From a checkpoint of a small audio captioner: encoder activation quick_gelu.
Rows from block 5 of the audio encoder of a small audio captioner, named by matrix and row number. Rows with one number belong to one neuron. Each number is 128 + 24 x the weight over its row's rms, rounded and kept within 0 to 255. All counts start at 0. Numbers have three digits each.
After each neuron's rows are labels from the 100 clips, of 14976, where the neuron reaches its highest value: "responds to" is what is common among them; "lies over" is the class under the peak. Only what is clearly more common there than usual is listed. The data: drum patterns on synthesised drum kits.
# fc1: MLP up (encoder.blocks.5.mlp.fc1.weight, 1024x256), inputs 0-255
# fc2: MLP down (encoder.blocks.5.mlp.fc2.weight, 256x1024, transposed), outputs 0-255

fc1.417:109152115112104086166167099127140138138121146116122126149152151097147154158140076156139113096162090144143090089130138119132131103139094155119152126171168126107144122125092114121141133082121095109124135107097129127112123155123135142091105109149140127128117108113093140114111163160154121134118141163100175115156144157093160107122143134118114084160132057104129129092112153154158119082147128170187086158151164103076117139130094120180146101099142148107160096101110092158127097146147112154102159087131102121117152088111131138105141108136141107163146099099115134176147128158143118102100134127174123129134076125115130139117157174134136090177108104134076154092123109110111110135123146163170106099112134145145123127128132124120122147122136136127135111145136107128133161116105099
fc2.417:097148111139125118136117128111150108155157117098140157097159093101106127132132127175151055171143105150152122135113119175100077126150146136147137112132136091130138157136070168140103113117153127129096102083125102125117151175114102175140133128110128123137079137129106107085126092133131148155128126129111165128127137095120098100126144107156173157150106125111148147133072087146136126112135156112166131124125163101097128132145116182113124136143116117158153152146137156107094127102060132076118106118109138123090152161107148125087155109122126156140120164107140145073088126129148151136129112136154126135131136138146076176114144137138119107153149118121100088144103101140136146098095160080124112079124126133101118132129175136138112140124119145155115181130131109142161101154103128
responds to: quiet level
lies over: shaker

fc1.323:158144153153118156103166133095144147124122128068095131148129158111138152120162114108107151105122133173126149155169161153146134141157125105146165202141106142157159115159116098125139091097136098164132128102091129148120104142139139121159105108100122093144079112152118143169194141157162125144125082123143071135105175148114115121125095133134118134111114129107093130169087115129117115115171118118111177115155106149157120156163115091116121148091137128099147094171162121104138142069130113141123112127105128089155070112114138145139132167117103136142126090147157122092154118123148098153154127121125159131134085078131122135134138119106136128152117106074109121153155161117155116143126128125081141112138111152102128143117121113137164108135132141161165129132178159127144130130127114
fc2.323:101152085105152072166107118134091135141155108184162140115169107132117106113123142171141114136145121151139113115106140125137136161086087138117088111130123142175127141129095168113140161109121139110125164122195166131158146130136108155153123139103141178107199173095155132096130166114147116101145169127143107118107113115160139144084149124152182153126136130151118150117130151161115130141103125095121123163159108119098130135105152106110152121158108148154100141110114123133130146120130144116130141135153119173126124143142154179132163133119151139131147150114141104121110123101112097131133134153139143139144153145143148152143081116114122103120123139159165184096105118135067114151088126103131081154110126131114114141119105110146084097120186106148109141139078125158127101160144178
responds to: reverberation; text has "room"; text has "reverberant"; clipping
lies over: kick

fc1.453:110109112136134159125155120116115121113164108110129135103096136144134159094138123138143135123107126142113157099183128120153082150140137114145121150104128112119159192094117101148109086123091127161163109085155120159114071100161135124163130137185106124105103118144127115134132164182115158173050149123100108139153125110130121126135132128133100134122118130107123080094087135136140116164142108092135151102097135130144130102157081114127110173107160112122162135138145132091070126090134110116103138074080133108096115153125148122118124123123092123154099104145161119078090126132121134120140133118129099158112143133110139145127103140109136149149147131088100135160138066118130140122146131087086163092121140133112121125180149159156164133144077129132133107102140090119110119105109117
fc2.453:157119111131156116118155138136100113140104116155105136173092127166100127088159132126129084107166172169149127126127142125148139122144041121131145137146126178111109162139129165088085131127103138137129103134158102107096106153097150131151102143155098127102152126114132149122106109177139121114152135116136104137136118138088139142111131139166123140108105118109128163158137120135113086126136111077140105168088162109141122175156124093134119110139104138092172142156084121117139143132141094137103107127160137177132120121117143122104132167141128154134172161160104106134138118130117103137050097131109099128142093152095149121107115148113128069132113142115112123156145134138131166125157152123127130124119151098102129094098173131125138136162145145165138118164122101096134197123150187
responds to: high tom; clipping; text has "clipped"; low tom
lies over: high tom; low tom

fc1.699:170137086109108125126161099128123155092135121056096102145138128100139129114161135139111117111133144105094129147105079121110113186091115127125111138110104141111133171103094087146154143112128064153176129145129124144105068123140111102162162076109168109156120139121138109135165171122106100125116122101154144151110124099145143146160124108128145107113155148109122115175133161141089139131094109120094170131152101164191148150166062078111139140127127135119112108152166084132110133098162159138126098157119107111148147125135094156117130142111112142161142107141147137116095110102118109143137131125120141112143140105124161109130147135086118129128112091155110148102100126111126116136139127167087095144113123124111155109109071136127127157094152129087120083138136129128130097125155127
fc2.699:129138130131140161104108157119175163139117107137110100160161117116123111113144089115132123142107112170096148125122147148097147087127159137148167144131136148150106089151170133124138127146115149118112096115095104112101185079141146171127128153136127145128142148153130148111114102150136066135172104123109139125097134163101133121120130148118120138157121147117128140118109087110112114158151145149171090079104131115139123137110177131143107087141155095136145113144136192128112147151206154151142116128123122124126157131173176123138108134142142136148142150084108110131133140127160195070157113132067115123134124102133106121093144179139122151126129114128132077139128129120133128156132120087175164119152089082110103178132115138145119151085113155116161133133111106138127135169140132
responds to: snare; breakbeat; random hits
lies over: kick

fc1.405:121164138099096110164097132137175090134166109113121152097138141134151131119109119157155142092120101094171143126097119092127143121118103157173091154136127169153091104070128143090158152144142174113161108157117103128162146124080152146146152144094135094087102137155135142119135134160085143080154126094108162122143106159108150164116142157089151168115128124131142139152130164105089115141138109153084169142166118114149136124114164130168139123129085126123109118125105119124146131149142122138191105086141133122149119146148103123161167183155101127108127144110179160136135132164172121113164137130152111093129109121095101136114146139117123149103126118137121083154134135108156098139160174145153134131127130103114133104113114157145098104158152111132146128125122112099162154124170143
fc2.405:130123116122149151143118117135129121127140162139114099114107088164165116128119155112102153082121153174121131114127134126192127130135153133137116097145136145121093130108207151095146120191142099112147139132139092052130100118135127109132121133164119133171111122105127122197120121123127119095100185154139108154118122074137169134130102155138106106132103156121114119128083088119123124079148131116122126142124126122133107142132083075119130095149142139151126128191129142101100109142139101091130151145141091147121118130121115112089131149114127126192136139125138134171156108146165130110154091098119162148118147076114138115141111119123113116149108155136112182134152097094167145126153082064146138127147128089141112142115146130146126174140108160127110139152139162144141121114119148
responds to: bossa nova; march
lies over: kick

fc1.623:185168174115117104131102119100116134156177106125113139133101145091143103131131118193098115137160088141119139107124103150126091164136139084128084142111111153142085161113115169119134098147176136167124112121162110155137153172145149173144110115113150087116100131092128133085131123156111112165150137125147130093144093152159085103153090094116109157114097115108134153126101154150087122121152088129133120157155108106127169136103106123166119118114107129144154113185125142085148126119138097131147102169149100124164138117122143180123130146112116127125156141112128110097136132131155075164143128146137145084115092124136104138128190172143110166119122133124152111112096134115127111095171147123119112123098124125127154142140146114151076091132123125150132141131179132127135144165128132
fc2.623:085090150093112110117159158110174109134112151122088132125121114130114123153127143187136150113095165137116151134099114184140148140160133108177140103154109122095143136105138136079110099095164120129139113108111133082102143183131145092119125087141122109130127130146133126150116095126111137127129093112117126135151142134096137117099111138170124105139096164078143143177154118087127126122117147145132142138106126094094121162123118116084099152131100134121138173100140144106152150130090080101147125156161083104149119195150091080126138136083109140146147121135141154113158114123127135110107099134146183114144138097145135140151136155103147084144136156133092095206162110123138113097124100121125157137117138092125128119178143142131116165124101119123097150153149144118131162115124164
responds to: open hi-hat; tempo: 160 to 170 bpm
lies over: open hi-hat; closed hi-hat

fc1.215:109160143126122087141144120102143136139119142136100117119160103135138195120135087120165094150107117125164148141172105140149147082170093158127165148128123077149151148122103142099118157069139141144116168139101099147113137169128087108142137154141127134183108130114118118135131146115160132150142151153140183122147161134109105162115150069137148093143101083117112134118111127117150107114097142152122147128114152131116132138175138166136121146137158132150106157109083091166124141106129112150083130117116104144085095124112138092143153082174109104113135123136172111133139105125129142109151119118169095131143100127119084150138119130162124131160127105101113078144149141113106143156109183147152130100132119167131114137087129142100156094156115151158093132189109104117165123127140142
fc2.215:150111123099140120120113139114133151127119124124129160108148167126129131130107111071131109132116056122108103070135101148124142131160121118135139125192151173150135086153107148144102070124159124134109128158132146146132130128121180115133090144122119129057139118165161090133117130126128131115169096118086098148147101115127160135163143132090124166124141137105091134151146095110117155122159098094119122129146124092121152144078140141168134107096125092124095126121154175158121129139133125167169122082139117166125104112089100149164122112110086138120120141144128138142162148097128124138149127143122144110124158077120164118131131163109120152095146120123102148142086126115123123104162122118104141151176080137146128137195135112134120182145111078093121091115121153107120104133117155
responds to: reverberation; text has "reverberant"; bossa nova
lies over: kick

fc1.23:165128104110118109156144094130106146115148093092087147130126097116147066138146129193096117140154162144128125148105126139138124132090162108153149108113123145112082151157191157138124132095093104125150099156179131099151136129110126104165119101121170132172136145106130106104133144079135148109162112130111131166113138101129127116108122119155155137086143136157155128159163135102117141122096103166134111133157124123145157130148129115104133139109132137131106161165158099128112136155168115145153109177141152112182131099141096140121117117129134153167140129103114112135131145103120157154120136106127103121119123083131145058104117138143119148133100115181149151106102120105124106144081146167125099151108165107144143100124109110138107128102146130103081075172139123190093121143160140
fc2.23:101143138111112151145129127118165148085128151118104052161159118128182136141122095119134149144099094113138093124110104116136130129113153145138159128124124125130124108128137102160164121152161119128161116110139138135115132073120094159081146157085115136134115135107126096156123116155110099165152094097153134139178180154100120123119143131116139097122117163085112105122072129110090104138136147161124127071147132157146115144123134107137156129151141074141116101147140125132137107145168139153127111134131145056139152103160162137152140144112119105118151133099136154126083123130145127129185131132097159103141113153096099117137149128114150148149103142118092090145138155058112122141132130101152118121127073129104115153139088150180136181102128160145175082123106121100129116121117121
responds to: breakbeat; thin (high-pass); march
lies over: kick

fc1.40:111133127138095126123161100131152120151115106097167125098147138096143107147142091177159109132137087166101113091122101144142126139129167093100091115202164139100146143096102149147158135113142097122148102091144142138123138134136138129136100107133160135095112125121132112089125149156129166147122173116067148104158133137121120113123134126126105142154169114103160118114123131176149131105134101148158089166136143107115115112125072125156175117117130175114152115128119125150126092168149123165133118084116053099093139131133130114096140110089142167136110104115110142180166144163128128102086131131156142143110101139109130119138159163130144097165123116137105181133120111112133124110091155140131103138123129118118117095172147137100127124129152098089186104137187128149135115125109134
fc2.40:106087160108121103110150118114160103151118134148120120123178116126134118165096133143171107160131138114105093130088131146171121123132136160134105165116103121122127112155077113158110103154089156128101093084119101111144142159142129118168140093098166147135112121137131146138153126107124139091133130099130127139142138109121114112115166117134165119164070127109150144156098107134131120101098097128138154161153108140121127130071157149143109113133085133131117130110109166096119177116093145115116096191118123134137151181120135116105211112129134129192127119108128149101109114147109151057161131132102110138164099141148120134106160120130137108141134092147113151155116105117142150131114185115133132135147140126107135139146154132154168121127137133143189168171136145124193118142149135
responds to: quiet level; muffled (low-pass)
lies over: kick; closed hi-hat

fc1.542:168150153106147113130154118114120152131112083104100113117163107145149132086136121132158103142116141131154081113140125142153130121164127137117143129119102128102177163094136139123161160088117110140153151125111151140137097106140155118138090141118177164163087112122152088121148165120159093161147122139084139113138152119093104132147155085111157124116141130137121129124155153121115109125122115124129130120168120150156145097173139155131140154089158138099170170141140083179112138139144119176084104102100139127136130113100120083168173104113091133134162072138135117164091085092089168109145164097135070115146125110090115148143144131130151152123138103153141128152166146101132113161116177137137070120108113129132094137114125120136147129097118154095124086136154107141142120111139155
fc2.542:105109111125166115102132155131078136116151146124092156144136137151067113106113160099128143091070093113109149131149162148134106122161148152165127142157145106175100122127097122132091100094147117130134178115136105113151127116117119131131128078174096127106146169115170161158067061119130098130138111091156127113158129081135134122154143155111097115127156122109112141123146130138154129134158168095127169131123136098081133143086137153150118113112103120128080125170157114102116130068075134147120153113141090150076121132103103146133101108123118118119109145152107142114138181151135121151166130166112151127125139125104128147107105119115112152115123147117120129107151132156135128156100130086124150119158093144113131144141156102139123141138151084133132089118124138125122058162116151
responds to: reverberation; text has "room"; text has "reverberant"; text has "four"
lies over: kick

fc1.539:129110101102140118148114110117079167158129152120162102119115149113149130123149110118086129151117148147087190115148071111114155120150134132128157106145127166114122163125107149127181130101117122144135120149153132125161154160116094129109145132146168134121193156135129109108146139109141114128131131162136102117094142102157132111089101149113113117130132115124145156145172126122131147132087141174168148108119101111123119144121114120105116105130104155147117159143111165152148125101148139081124111141130093158124120110136102140139138083122129141161190156148137078147155135119091116172079143146148114110123155092140127082137152148105094105133145120143154113059106170104157150099114123147087075116143134101171136139105057091116104129129140117117103130139130149143107165181156135
fc2.539:129109120129094134128138157153126155150167147098101117114132158153146106160191118141130154119086150126117143140144164170136120065074129131127126100118134131134113137117104131122102145153105156146151116125143120162137145102132079113134130120154114100149104139154140182158119120144131125100101056147163127114112124098087171096141113132195152125064136103137128115104138105102168130101075145117129142190102144124136143104139148126142096139124113160154113168138113124109143110141142131103135150140145143136125095119158128142155126162174133110165101137179145112098114136195145128115112125101115134145122143137114140123113126147122137147132098165149119096125115092102149113124157102163120170127108131098118114165166094130092141093159112099167093105137144127182114142119165108
responds to: random hits; ride cymbal
lies over: snare

fc1.106:106108108170143138127152059111086111102150094115107184119105104158146164085145098138132132121104089156107167102150093115144097125117154098139098103128147143133131176103132151157108092115088114136178106112147137138162107107140125110137093128180134113141079095123142103128129176144101172164080152141097104118137094101141109138147123095146085155122111127134125134114123111123146092144136122113127104099109135099133134085158075110126111156080115144117144153147159102112088136144147099102122127100086135125127096143118106120116107132090086134156108091121146092082104101144126118148122143135140090139096134131095144137148090101153160143120137117097129157155158097108156122124147128098130156077119145134125119085144129155117114119162100128143135090124149096140097111110131133
fc2.106:160113118147132087141123112141102115125138130154095115171115127134139163072164137132099124126136134196133151113119132098160137113145078101131123174136139153108109132122166163135125146152130146100126099129169099090100148121066116160100134148122119107133115128117136166135095124158127136108152155140164160109146117118079118143105159164139112174129132121118161106100117106113113119110143128102167118123094162088126140136152143107106139078125132114095125152168099151134135147154160117130109121125147142165096124110150148117119131166116140121132161174128092103160120122150150152102069099122103110129172090168127130125152119135144133077137111108145133148171134125102132174146118131110127119118133169092129124092095144144099137142135129156192138159191134086111088173154122147
responds to: low tom; high tom; tempo: 160 to 170 bpm
lies over: low tom; high tom

fc1.533:113139086101142151171152114126144140136125133122167119151148136150143160152113144068127155144150156157093124109161107095143149120128140121103121143145135102141149125151145121183167149111124103135120131141124113153165124090153080133093118144156169158135141157158083072148156131146126120082096126166122125117168129109168171128141120155108153115126103135124136107111111091111141148133116158140111110146118085141131086134162086130117135098150164150159135155172100152166135124103146184068125179137155150144095117099152117077130166136108128118143153146122111098162127139138087132122116152143133091127117173094137136088129115127122085121128136121122156126118146170109159119127156127123120131093160159153126121155142097128119127155120088171139127148147140114174156122182089144
fc2.533:147112110122123138130119132135108136113139113093071128117098145104095091160163126143130115126157125087110102106087146135139097093119156150144168102113136132118088144091124124100135119144140135136146132130127133147116152102099108110165138156136074084157132120124123171133091109150116133141145106104149172134146138090094139136114131152155132129070116111139084105137137176068156148132099157092129171170127157140139146108134139117172129166140138162176137126138147114130135130138101130158119130152142124162171109183121127124160125095138131095125115151151121138083079133172134139100135089057131134137145127133114119104138101111188119157149129130143141105144118124152126116099129112152122157148077095124146119116154081137111118125121120097163109102174165125195123086113149123
responds to: half-time; rock beat
lies over: snare

fc1.655:126127141154093143131143124113126105117120095065125157130064150080137086125130077136116130122123120156152140108155137147166070102172114070122121180106115182120134116149172170133118103123149110166112107115150138177129132121157140146122090124118140125118082105128113099118135119143106149143162103131124114107141094129116105101135096150144118137100163131101160196119103125165138121135138121136085109127132159136130156142185121125164120145125119104085145116124133153121122123150132122127136111138150137113130118074138165126127129103109093153138113132160097116147137154124103106180101114152140107136099108146133124124126145109147131135128117114104138104121163122117131062064146156133090145104119147155142110126163144117103091091137064140129165132101174100153150161142107144
fc2.655:157143119066118137143131130123159139140088143126114134129148116123086168147136171153137126081133142101112105161129127123130179139081172101109128154135119106108147131121117146113165151127122105115109144084148145113114083149153141084152137109110127128154146132099131141135130093130174128115098157172128147184101204134102116148104133117100130106155156149150135112154114109098111091099064135148103119131101124134151102138135109122084134160126115107152152167112145066115108173151085113108124136106085106114128087109117143110092136176112119144104144107104150105171135123095115125097120104069103137137154116140144126147091128120108126130154116134129111154152130101137086142159111128150167114146115121118101119133109117125140172125145149134172068123151154148136126144131161166
responds to: closed hi-hat; clap; march
lies over: closed hi-hat

fc1.621:136104143159100113137157131126128112108095113140139182129104143109134125139146112141155098196110089107164191130102081136121109112126073134133070154120150159161139157129115127143117148110124154119130109135154133154140113128120131101147157074129118125106117125117139124089122119091150205196152168110078145118131118149137106150068162128164111156099154153131134139091141121148152113148113131109153133060109138138133165136141146165136140163111092132114116135110130146151079144143140138159148092119103134117086136118126109125136127142145082139090146132144131121128156144128105156114107120124138083113137124160121133143140116149142144110108129125134137133113127113117091126138094168140132097115154138149134161082115162143121143110151126090117112103126116061075139130123194127
fc2.621:143124102123140103133149116119140125135156107100110085139121123150104094149112111110140154084128096119155091088103145132107112087101138168128139138109135094137136110126132123121108144142126109128097136122122135078134101080110098124123158157099113148123110103134171098174136139137171122149125092135119144112145165096117148164112152160146177145097156136114108160134114176149131121129122178067110142179148134126155148134122147120182118099113114132168108117115101154170118160114124142136150118143169114213113124144145138118127154136137150110153131158145138117112099140137098101109138107117117121154154132106102102138123132146115137115112128137150144099110121132118164072132130129157116142163115095148110115171147046140127124150102090094166121119194130096127141079106176154
responds to: bossa nova; clap; tempo: 160 to 170 bpm
lies over: kick

fc1.369:141128169088134105136156136098100127144151123144126120139087168154142140155104110149146120129151101159158123128120129124126131130121117105144131116153142152192087148123122148119150084112149106131146129122114123119154141189136159079155128138150135111099085113094128134116125112123169155157140143111125104107159137144140112136115052134133100129128069136131111125116121180150121081129147146101134143155121140124153125142115142150173128122107093146101173131152174100139139126133137092136145061105119126125159088141090097116100111162066144128078115129100133097082148138143148067173127128145131127089085110176126124145126091141127132151114126149123118121123123147115159126095131153147169135098134099168096178123115142094139097112117170113164131095145158124140142099124143148
fc2.369:084107156184160154111141119178155117079137125132127138140149124114127122102128151160125136115143152133174132096095137128110138133151082147102130101139139117114150131096112136134093157155150146106133118132104128101078101134075084151076146111117117140153131137164141070125132102113091145108135115086157139138116114123135138125123172116160173138127105151085116114131119092094124172123129152166119148087127129111090099130148122138134144104151130154118124126129141144089161135145133095119092112160155131102139162164162146096151145114158136112162148113123124176129119081097131155101161142146116151082164138102120117121136157085075112093119145115168124107179173092141103113134135104106139143161128153076130118150160124196127092154123117126153124142145115112125119150115111133
responds to: tempo: 160 to 170 bpm; half-time
lies over: closed hi-hat

fc1.738:101148148084141112166088142122149152148144075096190110107138103136145119109080115105128156126139118159162128106092132125119147099132167133143141133111136110133103140135131154094140141092163117107116148079144128132123153113159123181078115177154142155094114117098133094148150121154142105133103116168092101110128151131164169148123121142132148121129121109090135149085143164137108097147153143098137079112154106112111084087103149163124132108129172137139126149155134158111170122130137126101152155100160135141125124122136158168143136121134089127155127104129122095138118138080130121134178155143145120102121144104121119111144141155112135162136144138150152088113135079112121077114110116111168142126118081106137088172164104092156091143118086151142116150143177156141117138121091145
fc2.738:161089067143108146100127135126082156121184140108090159149101138121146096115113096115111062095113085119104112120169105147119106184127112106127135095089127151124120158076119102195108106144144152158117083148133095119106148142119146136126155128090115129119135121147126080116089134090099150132154116095144115099102121114124115118117112119156117142086132140140105116166119153109108145110127122131084127126119138141183160125150157117144113125115119078120147118159100143171169124122129143153154104169139136149156140066112098180088116121112113125112107144132113147106108126143117113120095121108079162136121124122145118145143142108132131146114131130113144146141089110113095091133156115154123158161104104153091185131127085146130127138121142122125136122164079101110112128144170130
responds to: waltz
lies over: shaker

fc1.403:135159131094150097153168118094129146144116109126095118143154082137148152130117158111152090171133113142147120122095112126157130134131147128113138098129104128120143196119119151124132137086147125144125149111117097096103148160144123125141135119107190134131098117128129088151131135131127064138140129164139106115141151151139090140098157075103155114163106110114139135156139164130102115082115120116151148141140116140159156143111152154118124167134134151139115162163130115140160145118138106133090114100083106137131117121120102114114193147081095135122126113096145112117117079127103150133147133070163140082156102079140075140136141098087119129105134124119127098151124154105151123171128191135174109101086155155132118143122117100137129124111142127166110139177157128140157117180157167
fc2.403:111103137122124165116148148144112115111084132112153128109141163109046119110129132099129146087084123120129130094150132121098146111145121157113128121151170141135145101174129138136161123127134075127146142158082150145137094098117131110136098133131103151128155129158144112132093105124145183101154106102108136119146101160162161098143144186117120148134178165125165158118162122147177170151162149134124143134130124119091134111124093145117164094134126108122131104124123117162133107080069150123175117112161124097124161144112134106147111109125120131118103167126104147182142159109086131132117129150131120116096165142116123137106113149163123111090152132131152129103141120179186085105128112096108132150177109166113150095140130123143106120140108110075128121101142123147154103111092144
responds to: reverberation; text has "room"; text has "reverberant"; cowbell
lies over: kick

fc1.67:170142144114132102136150125077113153140145133141097111170132142141141170133139097116136094137116153151112154105143144121124131124120136104126144141097083114159100146105116159137114130117098093142127107157136063152119162175142154099112123139168134132122144112131107127127134159119170159111146136164146131125153110116113100172154128131103166089120087112122105153126139143091049087119091111116150128159106145146174135133091156099088095135131143136075114128156141132129132147131134081134080087105095092139153110147118148104104157095087141104125150139137136110092107152102117103108108112134163113114144133146117094115126117141094120142140133118135125135119084146111083117153152163152162087079156109119125113144104125093120145117130133131100079124199125086144172152128156146
fc2.67:094111116140160182112127101128126128134103157114179126091115147125107070123129141100121155096101118129121091083137135157102125111135099180133138076161166135072162120148137127106137122175152148136130130124096159123140100086103177124160131149115126130142157141169115093175120112109097101133138108082128116147118129146150151106123115122158121158126159134100151121128137086150183177134142109116139167106135117068129105126167098128156131090121102102134193101101103135157140121116118143129156154114155119128123148131113129117112097130141145140147123124137116164170171089148095133154127116140123107137118143133126134124121116136188102115073094146080109120178148096147173110103150098114106156157131113109111157104165119150141122124135107114117148124085109139127132137105115115
responds to: shaker; cowbell
lies over: kick

fc1.259:151136138128139099135144117095133141160139129120119145140126140068149106138119093166137121119143128157101160138146084153096168103146151096134116100171146173137112136143137174142140119100170138127113141145139094128123156177130161142121137119131194126166141146125146101157138124140140130120158134164113135088136140098178128140120073141133123136115110082114174184154157103125134137112116143162147119112162114086129143138092104180131129095113091152128111141137128162110167139112139118103167124175172128146108123108125103141104162129112122143134114160137125090136181168144121106157080149139176125112136101097146083119145170175134104109120132134133135123108126140108180099100149143160145132108144111158173127134114113105109103131139147093125119150163159160155132159172162140
fc2.259:134114125123132153108134098147145128126163123128126127141117148161178113130125134180137169158136154148106158127121135131122122118174106137107161101102136142089137146129183132124086124191101164126185118170110101099095120135123158112154132143168106100107136159154132099160134116161130134142099123105159105113121121078116165152160096082167148110152122141118158120150118090076122114164122141115134110091087135141154082148142119116158117101141128140103147150144131176101115099097166105106173136157147144119100106139133152098112127138105140168108102120130101146110132117142151141128117159158115099159123150129083171127150097130070115136114117130118105116183184087086135152151124105145117139133127136095148127144124086139104164133131115119168093097131115120124137112085139106
responds to: shaker; random hits
lies over: closed hi-hat

fc1.4:096164151103145149158135131105174169143137148128161116136148124151145139113125129056148149146124147137128148158149110135130136143096168142119086112144117092101137125164164093158144149129128141136127144135117081129131147097158074143093144164162155162142146177138088083128191156132120098120105113174133119104163155095161173118093115157141153089137117124123158118107124102132121113094160157119143145156109105153129108125137126144100145156150150130170101162168116149154153135116137177098112148122130100144111159127152152105162171131120131108155124111120078100177134095143109155113116148147137128099132177084132127088135137143138116138138141126140142134126143165107153094151153144103111129100099153132122160158126088106160132146112116163109150144150138159137158112156091140
fc2.4:117097154115072147135115127119120133129112092118095121125122138094111103202137131163143101170168133090113107117076112167143091077090143141130147061119115115128120111137115115133128093153123147139133145122119148137122132105144157111180161146134114108159099090137129160144120137148152161126147101134122138129125109132128121130123158131151149109119111135136106124155128150100147128100119149092120143177180127137168159111100119130133138150118138118157134128090137143145186124136093140160148124149159125146144107194097146117152128081134128107113100129101124130081103120191105139097125129062122131117135158152129103093132111143187115165131121133128142110159080121130135079114118133152139129159114119162164126135131096119122132121094119117141110101183172134185152087108123126
responds to: breakbeat
lies over: snare

fc1.399:109126128115109093136156127101156124158140124119140143092091142119140118086148116175158130114105129089085118099194138139128129125123113080139099107170108112114162145097114143118138112153093162142140085097144108151101118169145142094157129127161156125134140130167128131126184148143142169170093134127146143109158140126165100115135071118103118129082134120118170160129129105165128109103096131145092123152133139116152145126138098116095105145106138130137143132100088061145115151120138112109105150117143097129089094130135139089127145097118082138123125149167159119173141142137104075128102133122179124146122120172127104152134120132159146120141125108079088152143147088113130087107142174124135117147146124133131141104167142154181139080119111153142091119124155085128158150124119138
fc2.399:152115088169144127116089126159079127078062150098107118159143118110078120144140108146050120136137138099112110128111136131146131122122090138100144140134122122141134086158135150135149141121119112092106147129111143127126080100099110161101132155111103125133162133163140115137140113119151128104157133090128151181088128150098141154155153140164157142113124097144100142127123122098088143156117102158104150095166137149153117114098127099155175113131129125096102077094104154131127113166090125177142141154166137142113133101129124129160136129167148136108117095132135147153172135134142164095129113169102140141158094098116143086093157138097122118125113136133145121119104134167077148124096114142142132132108142078152099115158129162129137144102137104107100115158075129119093167130154118
responds to: pink noise; rimshot; clipping; text has "clipped"
lies over: kick

fc1.441:159162149143110132122130122092125147123138124085121123134117109140144109149149117158106135127174116161108118190125105141093097113149115083146117141161111150118107133145076174104156111126157122160116151107143110115178147152150148158146100135112133113141133116100120122100118132135141096173151110129138105103112122146109102150144069111108147163108133088116098156141097172136099090175119101115125150154159126131140142134102116090151126145126103136155183117154137128094148098095136104083141125128129134174185118122180121202143115156115130148141132148118122116084116121122143087177128123127142187103087131090127109100126172144132141134122106141114128071103075166115152119120148158124108132121080121149107112127146080087135097115130132111164127118146127145133124115132147144
fc2.441:104119133118107150136187168138135111114143133133109129144110118129143105157131158158141121132129158122132160091104105160109155121113126156117119076171135141132101158108130134110097126116169106130140117174114122110126142152126078111093139128137094144112124138181102095133132113133119177102119108133114165143132109150105160095088130171156110094111114124125139137150155105125116131111115161159120083122106148088061100137120098157105134117130145133134110174141138125110110130152090063109139126132155082043123116156126125097117150106131108140138116161141135128154126126107100144120130135166156127091146118091119085137139147124123145114137139143146115138176155126092155095119097075120150150129133131125126141155168118186141103182155106104079100165113140109128145173106093161
responds to: half-time
lies over: open hi-hat

fc1.361:119124126099084086123109127098193107152142104123123130137118126124145144139123098173170137145139156085150107112129147150145143139147127115160118154105117148123125146098136102100102149120134155115130095120160119171113135183116153097107141118127152100072121108117126129119145124145146175137114143123105164097179164120112106127146129121147087124075138107097150138127164162170134116089107114097121098167143101104122137121158130130121103138074111130118113136092107119153135157147135144159103127136134145172111107103110162121122158153083101125117161161169123162170171174180123142111079135135143108174149110193120092129126139150122142123173130115117120122122144098110103099128146178131141117130144155129115123125130164137116178077142111116129134135158181110098154155134130114
fc2.361:148153091123164149122133125138127099096111169110121128155140117100036132146124171156114112104136108130105106180119174078110118154106150138126135126156135103098137141146119159130139137136110115109136159104127132090097106111087119136126121121130110132142132165132126126092137118145114118102107137145162094159126148118113138146126132122107136109144107117165115132168106123069131129132085160135124123118107124138105097101105140123077164128145150167145117142121136100124108125121056106097139116131113128111113079119090082067111147145152119153104108103149150105114087119103133125105136133147168185102171119092126097128063127123092108128120133108115124142158109118173131151129104155153142127132126124086082102141168100160119167155107150122162076117136098147141135111097155151
responds to: closed hi-hat
lies over: kick